A small spectrogram enhancement model, trained from scratch: muon at rate 0.01.
Rows from block 8 of a small spectrogram enhancement model, named by matrix and row number. Each number is 500 + 50 x the weight over its row's rms, rounded and kept within 0 to 999. All counts start at 0. Numbers have three digits each.
After each channel's rows are labels from the 100 clips, of 14976, where the channel reaches its highest value: "band" is the frequency band that holds the peak. Only what is clearly more common there than usual is listed. The data: drum patterns on synthesised drum kits. In brackets: how many of the 100.
# conv: 3x3 conv (model.enc.2.2.conv.weight, 192x192x3x3, each kernel summed), inputs 0-95

conv.152:551469460511550467479520556449448472468500454517462485586543474454495431520406528572528547441445390583499518311476529573505550437533422528476503498551588538548464550465454507482480482524428461469487522516455583522476497574476536481457500414504521479438496453604510580620464409457453567513
band: 250 to 500 Hz (52)

conv.36:516580510503498504499511499607608545466397466511414482538510466556441534460543519550559547464675514526453461522502556574586531563634480477531474545529518481463575478426478514501497473471537471533491472530476487432490553442490533531473471448414439420544428486562483452488521425471455435525
band: 250 to 500 Hz (92)

conv.155:440505505517534386511494436444497543473538483409459441464531528456512533413475475491548494532471398395528452474561478478524558493421547403526501467517467548529552456538587610490557535569473490565515460446440600457464479453522416481507594546505465451476449477509487523459522522518527408576
band: 1000 to 2000 Hz (58)

conv.142:436556488566521493478536475528477508489574534542450526445568494527539517548507439550486489519427474535495357576547504430428464512537528468539473487469482429517478510466447509460520535540477577489400549488559553466574555504554505461472627453482557479505491471546506564526499481575483396486
band: 1000 to 2000 Hz (60)

conv.61:498476476478515544537424499496461463585337485478505453473540488464543512476491461471537535437519530487473461518470421524431603479536563533526442488523485530468502480466519511448539503570516548487501429552553415505422338501457470512459435543506535593478469488489651518451582543459497518516
band: 250 to 500 Hz (39); 500 to 1000 Hz (38)

conv.17:512525511462531574479411572347480466536438514571509470496554614552471453527482474496505579369425475552547544443486505498502534540468444382490413494556443526441523468477413463399442448397492560477539516496503510507473509578464410442406467454462523386424468454544422487597513476532515515517
band: 250 to 500 Hz (72)

conv.134:525540461526566643531472496373486515437473512484488511479499476506520504578440466512468430509505501460481556513497538424476530523489516444497427451484501428436552518509476520521560505543511505499487460518400495483525544512434519513495493530530398526451517425464583547504545551502508459495
band: 250 to 500 Hz (61)

conv.81:471533538499448516602538525439515477491488449535511537545489469564578546462507458497514597497525603516589519556472631580373514525569520482483526500578470551481532531386453533519535554610583504534491545476428495388501411502470490460488496504491518484485473489399539508488517525419532544437
band: 500 to 1000 Hz (41)

conv.85:453489508529531520511568425486463480448504492468533442449466473473520493459499425533501498493434509488608477471504449422427556455521409494494527463496479531470629465478562493471527553443540484503526529512482631523580464519549472502451500460469450520487481486544666502488553455479526491507
band: 250 to 500 Hz (47); 500 to 1000 Hz (43)

conv.185:498487533429478545533518520535524510479465470554445455434434512507515492552496436484426479523524525472536423509521544507558484528496497471466582529533557440508503593474486470464490502478474660490509464390597489466493572553556441417485607417513508497517633490587549511479495467553485557490
band: 2000 to 4000 Hz (64)

conv.186:499438502499488483481410454452475441494424497469506567461391430579441497497468541527441476501528469567549515482520510525540408425454532457478487545446464569541651547485453485508490483544425485490552523489465456541520541491473638400543497455527531619532486480518607429556672521450473409545
band: 250 to 500 Hz (65)

conv.56:436567430501626436554505503425492510515495430472498540468583405478505515490614550504441509536439458489433469518480542588493506494489521471533507435531515512540483543568599478495544443477544393550590493484488575465460487495498370468500505403454485541526604491489388560462531554569447501442
band: 4000 to 8000 Hz (77)

conv.55:429531477461425501466468559488433457519476478558531443482497468435490549381503411509396508463483534527436419473482501492515474489551559501423454388502443504488468567464422523494435436509529515495453544440543483524430539472522488530463579453430388550559528459487577521499490561503422498433
band: 0 to 250 Hz (100)

conv.163:531516537444466500419424588567511487544438388489577499537420567463437525505556479485486424430539455510564631445477501528512468566479431481433532435481487454465530504579451433476546456527540454497516478494527522498486633508569468509459500454510510520569494465492564518544510462475491455551
band: 250 to 500 Hz (100)

conv.33:575487455481426415426567561469522559474511449569522552496434485544525431385526377558459437427452592518505526357515445521504528576504622491445442453486499562437468414457502488597499485540524484451477446471472538582514493508479474497473511594489451569498526496514468503496519494515512464431
band: 250 to 500 Hz (62); 500 to 1000 Hz (33)

conv.82:515439402513519497504506487549479503487574549563470482473450472526440574450490493507453659453436521494437623427537454420477476486454477484566389603511513497440448519456427544453510543562508496503472474613461437534417454456523444474509438394478484465540480411496402552511455479493543486520
band: 500 to 1000 Hz (45)

conv.78:478457567472394482439461456538471533412466539512530534467491416524482467494487545535544524491385455489305460577479404486472527522570483466542444509506514497442435462504549583408540561473502551477531469565552427587475474364532485457493491461508540481531366501557401524426511500461520446513
band: 1000 to 2000 Hz (62)

conv.164:528510533458513610594453355419488566484501467511423525476588523529477420473565454429536516512509504488487606395541492515372536536484403449562485502532583511420501430481498442512542464540460506486462545410537494509504466467445496457481493455530474419423502500497517478536539519414531471490
band: 2000 to 4000 Hz (73)

conv.29:461513466437493473489567528539622526538467476526619449520473495507479529415490471502501449513544511483510582395553478568533434542495604506500426410484518581448521459547491537541548557487523450581526553467564493625516536488618483484531450554515444522561534507411549458495547537486466397437
band: 1000 to 2000 Hz (45)

conv.71:528564339595512528565420450428507465580386566417499385541564460427579529511493512533509617469505540568520484547454539493512513484566523550554527543564517494408495545372510463445463548547492476417488510546482464515452446516552473529476515498532577519482423493489580508449551517507479499533
band: 4000 to 8000 Hz (56)

conv.76:463520570520502481436575488529432526502489566625565452507585488454552449471526461494509544453530528416507459535437472451475638620507484605519435474505537483539522437503531563468557505351511528500465564534524448528507510512587454411439525520542502473492478478596432479408452575507561496537
band: 250 to 500 Hz (49)

conv.45:518489453426379561448465509531482489641454519567482495464479566517497524426526564552543542497497517548553483455436479518503378511501557501510500464475564493524436534451521477451484464546554514513468554516553503524521488417407453293504589550515522452593532448494432533431584429563499488443
band: 2000 to 4000 Hz (59)

conv.129:402483474481547560476415585455475427540540502457558489550503491519442452529513530475517462468578509482438486455573525578461552487381534450620440429621502520419569509493458489548440473567450470536442481505451546429485420528379481572469455406549511480516512468501507429561581572462493522519
band: 0 to 250 Hz (59); 250 to 500 Hz (35)

conv.190:467414550549445500547525448484529544439603558500471497465518488519467506486516563507491455460501480581488500456573522455467421447469429484513453523575443411463476494484484467533556465608485480537444586524540448559499494399543413508484475499583459446494464482586430514582501490507483540490
band: 2000 to 4000 Hz (56); 1000 to 2000 Hz (42)

conv.112:497545541440530719536413517538420545501512467488400484563535503509538446500417465546443557444514553480559432434457545587495436568463491488520499493539468533527486519506464512470547444485420643476503521521543566571575551471441508415446503435561534499476516433519483526484513416456519467530
band: 4000 to 8000 Hz (92)

conv.5:520498515513448526543421534512453495415461487490466445495503444503478428388511557527557477547564423492450567585417498401455571480462569515540467480490514579501570481447451480473513545548424502579407536579521567458480413446545489509392425514520498454418538394514527447494496495428461459535
band: 1000 to 2000 Hz (45); 250 to 500 Hz (30)

conv.104:459534412533546554490509513519473411473499498445622415505470428504603529507434537511471499527469404472459577487504518524533516500516568512528655529467486509530473576565483526529535510457474507470542560463477539449556493414457442492475444400461462433463482535603502426532528529447434416587
band: 1000 to 2000 Hz (36)

conv.57:602570527537547471573518491573568519466582482555495480521569454543472483523488502515494507543611565471508533566419437447532473474496492466485541516501486447591506509459491460606451551467543502406403540524547357506526451545425542429565475467475497522605452501509516425494450556463595449549
band: 1000 to 2000 Hz (32)

conv.13:458527507440534610578471428551604625517483507422448520453545547543493523560497390487532527520417476495469515481503481445458462508489454501536564502468495504448443515503453476415506428539509563420457535496512510531478377427547541451546476520477457438595485556416517528469582555529478486445
band: 4000 to 8000 Hz (81)

conv.12:472486460484544535460615537587567506544443511473481428494489525416430524453549549639469474476445518455513515614521523484570499473508503493476513496406526482462536490538498436499503562538522432552548495549590486511454551564389507486456543566520492440595488435530494527526547492422434498469
band: 0 to 250 Hz (91)

conv.91:499537470526548508548503575572508551564592606530403508504513535590525526493492532540481511542513420515421451557492449497531506392542467529520537538496496536573552482564483453470536508616433447484519554500540445489599468540466451595532481559407534472596469508462426483542424518606448494501
band: 4000 to 8000 Hz (51); 1000 to 2000 Hz (33)

conv.38:490601456629508513456486488517400625547468479444500453520513574427461487534461474533476485512506428606505557542547406446501459513505489450517510555448494504495511600438516523499446507482465469450497513473493502537562543526457494523464524599552568429538468332473460466493545598408478499625
band: 0 to 250 Hz (48)

conv.0:505542530533544462491494473482493491490562508502586507393459583444595492431565498468492513418477495598438478441467550515552531471557522528437537526482452524464456427489521460490480484534406520488573564370502650495506511481491472424501461475567422503458512563473518539551435453453495517469
band: 1000 to 2000 Hz (69)

conv.149:552467501428557446544477450441441476477465497564478500492498540527513385493468560428543516507460510550574519435572414571455526424481502483517552420560519418460525520523509510517475503503484507601557443535514585531568502497521445581415551526606569510553483498530402495537456524510478449547
band: 1000 to 2000 Hz (74)

conv.10:534576493530431572620543494594611572529384509519435557449513499511530516426510549530516542416411543529538494417540474407497423580501518467561483483491539466417488510459455554559542465495481488442504435481534492502389457430556451427533518520543495484471468453428459579584503529473506541478
band: 4000 to 8000 Hz (67)

conv.92:506529551518521524578452530453489533514461507567633618484558494461425507444563511472560503480306564447564592383547495523457485524506580511518487445541534525477512485454545515512514490539430529492467541537430505491450463423488499396528557518496545462493483427449391465563502506418535485500
band: 1000 to 2000 Hz (72)

conv.98:505441531386424463517486521410521490550584559408463478383511492550480392436489450409506537401530457502528397466414512475553499506554537519520484384551565482502477433442497471528530512531542434571541510430472474601435570528441568440510559467494400531406569515501515536458453450490474562431
band: 1000 to 2000 Hz (62)

conv.108:451524463385502464498480549390524516462538493552460521430510572536552396417448431568516525449501442449435522407483439569485474468453480488527565447472629489465514475455585489532561512456529481431606553451437442512414539431443474538547564489465370483452474471448514455410531608387501465450
band: 4000 to 8000 Hz (50)

conv.106:492421506451358574575398457466418520503510421445533460457547500418586472457561461593482528419520554537470520490448483422513462545465569500462616464482509545473570519481538531457530515509424507496514589446511442535432502450528466461394532494411420479480497568483456483460578557508535451441
band: 4000 to 8000 Hz (61)

conv.100:552565551440434467583462556546482514500614579509568461528490537532510450495494490536551557450563447487478407466514390495478490484445462498473389529405533450404475500530516586455431548527483463518573483626577480474487586463524529580522452470467532472542468535557546535502510567572547478450
band: 2000 to 4000 Hz (53)

conv.27:569538494430497459494490572432585493398446569522515468500497432506520463495504421501509493533388451618438462379509575488497553548470464448534551477576477507430500505529489593513533542588507537474444470483463544534509535511443537473454518494546429519512460493540485499491507432496535466464
band: 4000 to 8000 Hz (55)

conv.191:432414574449489479534547479447514522485443453407498528544508497449569527549544454545438518511438451552441472413413527369518446520509479542642578446488467548472450483517545523499510478549497516328448540481506550433536451549550443505533503518501447485587566462375507538565519573447518516520
band: 4000 to 8000 Hz (98)

conv.21:427488380485572485551469468520496538442553508483519517478505453475484444437472479464505531510377413467462538467440624546461514510445476418557596477508490541416474399550540470583523473510467457494498504566469587524437476481474520439519483511411531500506589495481345446642513470540478502530
band: 1000 to 2000 Hz (34)

conv.123:482520506542500429443551461481459441527515466453509548528488481500504578635509527525447472540564487503418480567470482465569419446499506517525505535445525425455427475513383557484486444477537433552499439574500445473567488482411497466406486487544514434589406557489638569418484523612512511570
band: 1000 to 2000 Hz (53)

conv.15:582543437488447525579512498514560432447482494447518572378487514482497503529494558511465452497529526513486494465573473518541516450560609415540551429568509463426499540418438562478427504481519487488470502440561517550476464437537490348633442500426496506552480493530640477460579520488443424492
band: 500 to 1000 Hz (48); 250 to 500 Hz (42)

conv.127:487448453456428435481572474496552446507460464477561536495577523566589501439503529573497508501459485473496553490519529514502403548555514458511430506491549573382493564471408536494500511497488470405548554392542477494353441476500570580532426460537472543539364442549494422464426460504594481472
band: 0 to 250 Hz (90)

conv.159:524517493485504437475496435455499489479540501551571509511452499513522393539501510395522509540575510482616467558473519490485497505596505493550520558463503569498569545456589395449519457418500394420535413451473459563535621486442471521540449561516514501524492526551531546560507557471550578505
band: 250 to 500 Hz (91)

conv.16:460449496488493527491511484557483479562516480608513465513507502514614385446454557524466573416632533511393551504507529464539448489521431495476602470498482522403475477607428538541484464454405440502591493480452510538432577501606531378441537498529458459545524534458521522576510537520516452519
band: 500 to 1000 Hz (60)

conv.184:555546565436435454514536504484484571423578501508425553476580490538527457499489471466465538443555451497512458321494544483492456497476577424439485431452432522493509487505484495572465515538549527477556494528480530603435545536504493515465475478398506484442489496471632530503471462431465432496
band: 0 to 250 Hz (96)

conv.70:516417502406461505424447418458503499482518617527433501523500503501514463483514502446526429500477454536483444372519450515513523500477494458488432409495496474442576441494569483484425471402459533434482521500578463444467492471538459420485596490491438454567528433515528513500591529566456438483
band: 4000 to 8000 Hz (68)

conv.157:508498528579493590413502507578449493538568515510518468499440518474583522479511575510504600547543565444509433454441528474555586458450498551502468490484500517469481440483487509535493458407490566493438566493589477518467536579509463491498488478511511451536531449568512503473482373537467420491
band: 1000 to 2000 Hz (51)

conv.160:538485475558596514567468455492512552589533519437541484508520413504464532465540425553484549411466468521447542370508510474522445508569464500572494470566504542476468550508539495497589504525457521481563470459410446529510504510535459319481479490447480497470535477532440464487455562458476500560
band: 4000 to 8000 Hz (61)

conv.24:494536452506498556493515519412457514428519575546459506512450595463502454455490528523492507581438475521435488466407506540499620492501561489494473389474545513543548474517475602404527444482554524530423567498419488541506460476459463538517444502427433455474489469439457455504505400514448495457
band: 0 to 250 Hz (53)

conv.124:452562552382462488489467541466479439531490512482452518542422539552506365427484424470468453440525470457444532342484475520503502511478499574552482412491547543543447448533422422536513434461562484564557507394494541508444433546516481517489574421466451509435495535530409446464523525618546500498
band: 500 to 1000 Hz (63)

conv.79:442474505470382428527512451491381506516471502415412486535502649535544501466449496495458516510574494551414506559439448496487487391495571434498478547621523442522432432420530406461493412458498444529432525443515545447499506419523500442484484402622490518509453536578514523466547446500501508514
band: 2000 to 4000 Hz (82)

conv.30:443494432481514537472377501508498583435515464500419500485571459464422479499454446443503473561544436484491512471535636501542544540434530545516549586487512516508521465458532504457514507464512509470507456536539636561448596430506438411510516492526541621517510514481460509536543455517533498478
band: 4000 to 8000 Hz (88)

conv.43:516514435431505514490515516501487562472512496514561523537484444507537510511493498570535596601520558554535561520431495441458464595504594459463458488410515510466542539539419536556529550592444580373473495575562549488484470545488526498529523477532586473461598464457446524449460502508484555552
band: 4000 to 8000 Hz (84)

conv.133:506530531413436450454510545449437493461519478544476438519510476561481514517464477571520466480500548596549415480444551493464528519528586480492463488406490474418567463436483400373509449544439503492513430538567542493488580569465474480489453470443565625440464512492376488417467480484445482538
band: 250 to 500 Hz (100)

conv.105:400528477428436566548503535490545479473498510475400480477522494542534543440519504514448528451567456536524470421478506517522524488399494476437490454482431517500512491604456476499485433553424495491442550509498572534494528546590426480512536501465551407514556389482509461513651469585561501456
band: 4000 to 8000 Hz (84)

conv.62:499439500473492509601496531444518524469453504575507464440556519430516551401446474435494513573538484456534521419523472448439549512521564564576490473537430523456507449555493622468460515536457527471502484432437415515463489481510487485445522460573450505533519533545572532577557432512445593383
band: 250 to 500 Hz (67)

conv.9:553536493492407479565589529524473620477370495450567399515459464572543397525572541483551489536467610599511497538532511512528511506418548462444456510447557496436539456446603479555456559518501469551497584466536458487528489501540565416463555528530480519496476528453594548512600562506515510544
band: 0 to 250 Hz (50); 250 to 500 Hz (32)

conv.41:465582535437536513538508582400473533521566477478398511530548496491483459444417429400453539421478479505496496422514543563479511364485509518577534460587488552420465480446468558502421487597563434483493544512448538475438528511602533509477507487457457468444482422482545466526485411495453544439
band: 250 to 500 Hz (46); 0 to 250 Hz (41)

conv.125:554486537576536474413558487513514409473567514417578460424415523482525493502500494474472487582550408538514502596505544523491503553574517533435530527467500606497480551471498429536433574449540460498418578572440428473598544490559530675445533552421497533490548529499421457443414509539475463534
band: 250 to 500 Hz (67)

conv.14:494480495547499490463434532451411494575445597500479502584490498477528576494519378531466501532496546501585496446490531393466503526447455662544489601467541475543531497464508487507503489463534536460547474498420496560459538548527491457468490497577504519514462507526432493398442505470565503470
band: 1000 to 2000 Hz (49); 500 to 1000 Hz (32)

conv.154:550524444440458514469486566492530548462581523531602556591539445445607452516448465494491489592521517531610552477437488511459530573473471462526587489467429529468507524555453535519497435494448553482421493515469466485451482594460406498526475516537436428552516487431545517583589513344459412491
band: 2000 to 4000 Hz (63)

conv.99:573504473525447612523441460518491500494510472561491530517439543566527489474458570494518484436572411529390492447442502526451437535449465469523465503457477553489440527530452470407426486564437546567547515527405444408477458489391578521538380480535514541524505479422577449531508474524370560524
band: 500 to 1000 Hz (38)

conv.37:476534492490457470465444549508520432521591494549571488488462537476498573520551513445508485520435462573483519477483425540485575473492444561556543503528508579462504458513492448479560389504423469528394472496465493581441540496486464505384455468459443575519489493540482519468499426531520509545
band: 1000 to 2000 Hz (33)

conv.48:543630523492538509553399564535559495503447516464465564549636533537549596529566516478478458578610562521589446502550493562580443525565604480465478403529456534486550487564505439498468529536534556432548459519472449545509495479479499479502436639490532409491530526463430537530441572500446514522
band: 250 to 500 Hz (94)

conv.158:536571549569444504455556538521522404497478492496560497481488480549482499610475534527475514664492514480551483591467564436499484453494549498420573578477577478444455499543412513423454445519529463513444470564501504449513598395502558550429512469486557385562432499431606421545504466554448427582
band: 250 to 500 Hz (45); 500 to 1000 Hz (41)

conv.96:492553458480519419536472495528442523469513510508505494468510586471490488518412578532499485560532404378515511519551445509557549442478454501452490495502515539485571445538434450490523453569509591465536499553564551495461551581441525610527451533454516528570519481477499551522465471542442443518
band: 250 to 500 Hz (71)

conv.83:586458517400491611544479437490499481461446429540588436509527460486498512538372603518485446576481495459450553431453513477505473492509492462502463573559460587513477481474517463510546518509553609410444559494542518414585480403514437547476580523452519482572572521502494467391527452486480448511
band: 1000 to 2000 Hz (56)

conv.178:526540527546500538471542460450394420467413462503404463489529552525499453504458592498511482487525523608371528639533434467474532474477440517522460449520451476428442466538550454521487471504533591475439568520524498551508491392447545558553540494441585455463513469541578522443443436512425521478
band: 4000 to 8000 Hz (93)

conv.90:468512400467507522529491551521530489521465486529423565502432413513651499530471490536486536532559474443473435598468548510549474478590477467518535540587454496554551522527419520542530440612517520514534468559569399540568440491442461506463432537425474465533425523401530557519520563475421424483
band: 0 to 250 Hz (79)

conv.122:461535491533466485508408518474436538486450515498367534647516516447550386566524576528481539439509488570541529518503561509512512469513408540531536577550524513463490491532521521484575477539497474444504447519526404473501479599442536469442486508518505587464518495476541547580508452478497525465
band: 250 to 500 Hz (44); 1000 to 2000 Hz (31)

conv.39:440495491521527510543408499551531491489602422459516475487492471449557597495539470502495562455524388528489545414465512430490477498519413522569488549438479559464352487473477556442465558473472506506507496460477445565512405383515511446531446455524411428461503461509439502572488494435467534461
band: 4000 to 8000 Hz (63)

conv.148:468425465468428479500461388490581559401442504419383521442505423503382535495409534473605478499503585506499439524376539500456491581449535501502599503517513495423406423578453459592506517534517499521461535511500506473469513502524557418531482447553487572531412458471491449467432546469547420489
band: 2000 to 4000 Hz (56)

conv.19:472498489455403562548556509427540456533473511559443567473501462526529594446481483507479443435572421479499426423395576540533480552490580549472554547437445496539489568469532513451541441444478565428481517443438559569359453480511438481489509514483409490450508505531442460520533412516503528486
band: 4000 to 8000 Hz (62)

conv.67:588517449424503482545557530497506406461379503443391510502474498517570512503426582532479475596438481395544518537416478476573461485440599475525458492426507563497415449476384496571453449528451541525502508507502530549556486428481534428503489499476481518551437620473500483464462451540557458534
band: 2000 to 4000 Hz (51); 1000 to 2000 Hz (32)

conv.53:480448534500520483413450556534511479446488486469519524472476578491491530453574538572537476488463409481530480283475418539539513458536484605495491555439539529526479504526481499510504392504449440540558469486576494535553566526450475331495587527530483466600543471526415509495479531502480465388
band: 1000 to 2000 Hz (64)

conv.73:476403422602549468451518536550485526462465535476536536498458476530488486636525456492511470517481415540530545567480517504428512540450543488450638465519474516528526614531501479447450534480565556567485508547520466445540437481438567502484551544514673513607533566524496467435471404542519512493
band: 2000 to 4000 Hz (89)

conv.2:600498486517569494515484529506498441507522437419528422485533555533499517518540547519556433518458428522407626462481518533470566505471518500551530438488478513465512513396472529574436565542545527529490403461446494467462424461453606573452462410482513488651498508559439492514511542485492412558
band: 1000 to 2000 Hz (30)

conv.46:446544542500532525422511479523483456502583451508472403531478546498421492645432549483495419505603498500524469517442465507519494473530477601462491526455524505515455470464507462611398463377481472507473553539537626505532593529449540520463681511493525467561533591457502465451494504567499461483
band: 1000 to 2000 Hz (61); 500 to 1000 Hz (36)

conv.144:434555511520504474408464507566527519512537496532440514533502534473492566627469535442538419569514454506496441566520474469553480401555547501492539578561453539523470478556466516553545443476482485553508501553579485507667522533494527593462600479498589533590415454541520468438480548523476459555
band: 1000 to 2000 Hz (89)

conv.32:492517554420526556503515527485463511507432466556517543476462378496497480476485458496593494586556474468413496463475471475433562587393535448518526449444398488505569438429549576526510487531486586526452423443465479485581487518516460470513494433558493525435468546496576467505517535484491457407
band: 0 to 250 Hz (35); 250 to 500 Hz (32)

conv.25:474540465479479513488514470457453483424463472476496452427520478472474524509447627443513396468567471481519498496582506530409531574400484476396491406441439538523578541496480396515445469476442540481419532473435558508424464494516487543443511503531449497476491503516528467540536500577425459475
band: 0 to 250 Hz (44)

conv.137:452482519448566474515460493495529472475466537548581490546475468561533516387512358490513401466519458560484541478384433486540465437598470652522546494481484504491498484561511506466406560506493483638478433488465488564594496476515492516520481571422437428554498426455494490471414518482516493518
band: 2000 to 4000 Hz (59)

conv.77:490519541480585488436452482538428584453427557402477446607473382540474461528440451520548492535541485578633519522533593444502567461463667484479492465455436419515451510466592442467442478556542521551463540477499531573540507511534514510503542542503622544527585397547448540483442451522544452475
band: 250 to 500 Hz (66)

conv.188:434615531543466545391473500484451452523525488544536495502436427552459517553509597495558600527418532483512505514477474601511411566496529504554567536530564542496457471454597581478464407489457570518418479461462448518490464456440506464507529520497424555529482481472420444499540506457548580620
band: 1000 to 2000 Hz (68)

conv.68:520590411514472553574486518571484513492311523489501429509510523433469492521488459420530543510524499494519506459502473515479615511513556540514465496546526457493534529498542508432491497492521526469551503480473516498518405494439514497528505575457499528496465532527585515465499528497529410489
band: 250 to 500 Hz (40)

conv.3:517482464566536468482497413523554586560426412459462460416583536508527392596515532465496480549516486445504553469565523493518527521551480508567505454486525416499457515501460527530458510505489505621569458511529467463559447437626504482538422478449470401495504615501568502434488494500414318490
band: 250 to 500 Hz (64)

conv.80:620466386478487427497488659432463464540428515431561543519454458558476524568482493490434437495495406575516537581523552482548539482531515491462503526476547505509504536556415546461432417459479397534514502541506506517407431604448423396418521492411531495442473548494458524499500488456551514505
band: 1000 to 2000 Hz (41)

conv.87:537514476459508547452455411476397602469532548451484482489428523487554460540492501477456551488630466527458614466453487527478499552510494547453505433420598448453520471556538469432483511540436514481434430520474476435418499449603505463471542556532436516483460515428471514512506498449520461462
band: 250 to 500 Hz (100)

conv.52:652565552487471475490489507554491425440558464440497529479571462563454489475569516423492507489548503533576548462533469543465374596436562460569423491614520517502510551464532468469497526475517504488552479478448421513463559513482525489604428602491598553546537459458443548392495505452429504512
band: 250 to 500 Hz (83)

conv.6:497500508336550391503543492595475503490507498588477400446551422433534474529438316339508485505496555533493522545544617475535457506482535392504558498502472511471564498452550492465499565500474437476456425527455547432364557511523501541552449526501395526426486526520489495533555531441501481474
band: 2000 to 4000 Hz (73)

conv.168:535457488412477306496529482549510458486569522507475471451513464526567463552449422459539493509438519536492549615505496477527468456613531484469555485503461457528536468574515418573463502523527444515492411481445461521453504555533464577450556491402376504448475458450470527446442555433452521444
band: 2000 to 4000 Hz (66)